From a checkpoint of a small self-supervised image encoder: trained on histories of elementary cellular automata, time running down.
Rows from block 9 of a small self-supervised image encoder, named by matrix and row number. Rows with one number belong to one neuron. Each number is 128 + 24 x the weight over its row's rms, rounded and kept within 0 to 255. All counts start at 0. Numbers have three digits each.
After each neuron's rows are labels from the 100 images, of 14976, where the neuron reaches its highest value: "strongest on" is what is common among them; "patch colour" is the nearest of a few named colours to the mean colour under the peak. Only what is clearly more common there than usual is listed. The data: histories of elementary cellular automata, time running down. In brackets: how many of the 100.
# fc1: MLP up (model.blocks.9.mlp.fc1.weight, 1152x384), inputs 320-383
# fc2: MLP down (model.blocks.9.mlp.fc2.weight, 384x1152, transposed), outputs 320-383

fc1.251:127188147122094114095123148101098135157107073153110107122146122129150121115178124144117135115143140135118123166162151162105144152136112130141127147092114114155116111094126127160156159112107087
fc2.251:124100126122123117171167145095170149151084081102117130178167081129123129123075126169109125125146126124142133121122131124132133118118124161121135100111204115099113143117093129130153089124102148
strongest on: 011 turns on (100); 111 turns on (99); 110 turns on (99)
patch colour: white (30)

fc1.703:145186142124091153126139139132092138172091082149110104148117138121151121137171129131130121159132135125111122169122151164124152110145109136124137138113125112130130115096103111137147166129078083
fc2.703:120092112138162124151142161073148137151082072113121127179178074126131137141067131194105131121133135128144116117121158116116135130130117162148130095105193130113093144116089155135163092137112154
strongest on: 011 turns on (100); 111 turns on (99); 110 turns on (99)
patch colour: white (25)

fc1.199:138183148130098118126121147104117139167123083163108110133143131122155130143182121113134128141156151128107112145154144134131143139140098141130130139098132117139103120093133106145162156114109086
fc2.199:127099143114144130157143159094155154162090080106127120178164084131126129119074137202105117136138143128146119124121144131117129129121111165124141092108196134106098135117082126135156096121104161
strongest on: 011 turns on (100); 111 turns on (99); 110 turns on (99)
patch colour: white (26)

fc1.366:141136136160141133172100149143129132152145150136152128068101176140119134127065148141117121133122150127139082104150130146146147099127136118154106130147126120140111134131164120139092132122094060
fc2.366:100196109108125136107117127122092119094123133119103129108093160130131118089177082077110124145156136115148118082130100118123122131126139138134132122176134123074120142107112133097118108151164147
strongest on: 010 turns on (78)
patch colour: black (67)

fc1.237:135180144143102127135128135111107147167112081162102101144135121114160132131181122140126136136167152128107116161153145130127151147136086136131151137106121125133102121085132120142159150118100070
fc2.237:112103129127144132149145162093169156149098087099141131179167078128120137128080128169095125142126150133144125120122156127130122112108124157123125093097188122110108125117079115150149087133125150
strongest on: 111 turns on (99); 110 turns on (99); 011 turns on (97)
patch colour: white (28)

fc1.759:137185151132097136128122152102106140155125081159105105140141133131147124144185129133131140134149152143106118141149139129116138140144107137141135140107127120142108121082141113142161169113119100
fc2.759:123084136111146134163142146087151154167100085107132126176168078131131128118078126197108117147133133127145122122123143137122129123119113158118139088099192127114115133123081124133148104117100156
strongest on: 111 turns on (100); 110 turns on (100); 011 turns on (100)
patch colour: white (29)

fc1.681:117167117114163159096129217151137125133146156131118122088148137180110073119139132137133117121145099086135158122163113109111141097125102100137137129120125148132134085135168142135109119148146113
fc2.681:109165133136095126143122098152088119120119134085137127103143112149122162148172150086143165153107154125124120148142120088113156116120147159163126123162160105152144106121122134131155144132145137
strongest on: 010 turns on (85)
patch colour: black (81)

fc1.530:147170147136089123139119110105114163153134091166124117153140126128164138123180132121119136138141166124103098112143133127135142138132112142127120140128126116113111139090111108147142156130114116
fc2.530:123106131133159138151136150108162141145100086118136123176155094125123135110085148191090119132125149133133125128117133144131123111108121154119144090090186128132110122141079100143151099123112143
strongest on: 111 turns on (100); 110 turns on (100); 011 turns on (100)
patch colour: white (48)

fc1.290:093115164111138145119136135128114116136139214090111134069116216115101148115181119119144139105093107156136122094121124075124120070142126157120135148203120106142164118111108115130115144119143125
fc2.290:135139054127108154121125160167100081131124135154143140100106120136156135127109124105136095105106092120122156152109109198118128131114134089172125174154125143102131129157181163101109122144117086
strongest on: 011 turns on (88); 110 turns on (86); 111 turns on (82)
patch colour: black (45)

fc1.460:147136155143122106165132137156129120110131140134126116071129240157130140126174150069093134129129128084131110106134148158133142106134100126116119142163073165138149110083102127138129122088137170
fc2.460:130137129112172164120095100121085161125142163150119139120086094108169117139139116119169123137106109189103088112086108117117137100146095136152123140103118108129143145149161115143144100146144111
strongest on: 010 turns on (90)
patch colour: black (43)

fc1.686:153147154103140129149104151104109132103147180107117103090113172141137088131163129091168133126126089098144121102122119124135137130123116108111132129172143120112115075145124131121127125126110107
fc2.686:157101089130137109100126146131111135155104121147152105139101117156129113102154132130131117111116142127150150171169111142097133133124116139132132100117113152154137129116138177152142161132144113
strongest on: 010 turns on (82)
patch colour: black (85)

fc1.741:134185143133094138130122128111096139163116074172104111143143138131159127146194128119137148147155156125107113159142146137106135144135106134132132134110125122124110118097116120154167160116105084
fc2.741:122087129127143124148146160080151157156099083099131119176161061131123132120079130195106126137120139128148121121122145134132124125112114165126141092107182127116112135118074129134158103133118146
strongest on: 011 turns on (99); 110 turns on (98); 111 turns on (97)
patch colour: white (32)

fc1.162:131177150143093119125130132109114147158117089169115102152136134118164138139179129116123132138158144139108120148143156122106150146136099135134140145094140137132109115097125106155158161101111098
fc2.162:123101138122128130166143149090157155159099092109131130179166065130129141128072120188100122145143151130153122135118150140130125128118112163131141098106187118108104136122088120138156080130105145
strongest on: 111 turns on (99); 110 turns on (99); 011 turns on (99)
patch colour: white (31)

fc1.708:122194146124094128120124162128107120172134091146104107130146109120150116128202116136138144132158130132108129129147170142118135150144102127143127141097114115142122115088133116156165155111123122
fc2.708:129101143126132107154130156098154164154089093116116135178154081125122133128071143183105120126147138121162116135127143136132132132125115170118143097114169128113117126128088112150173110128102150
strongest on: 011 turns on (100); 111 turns on (99); 110 turns on (99)
patch colour: white (25)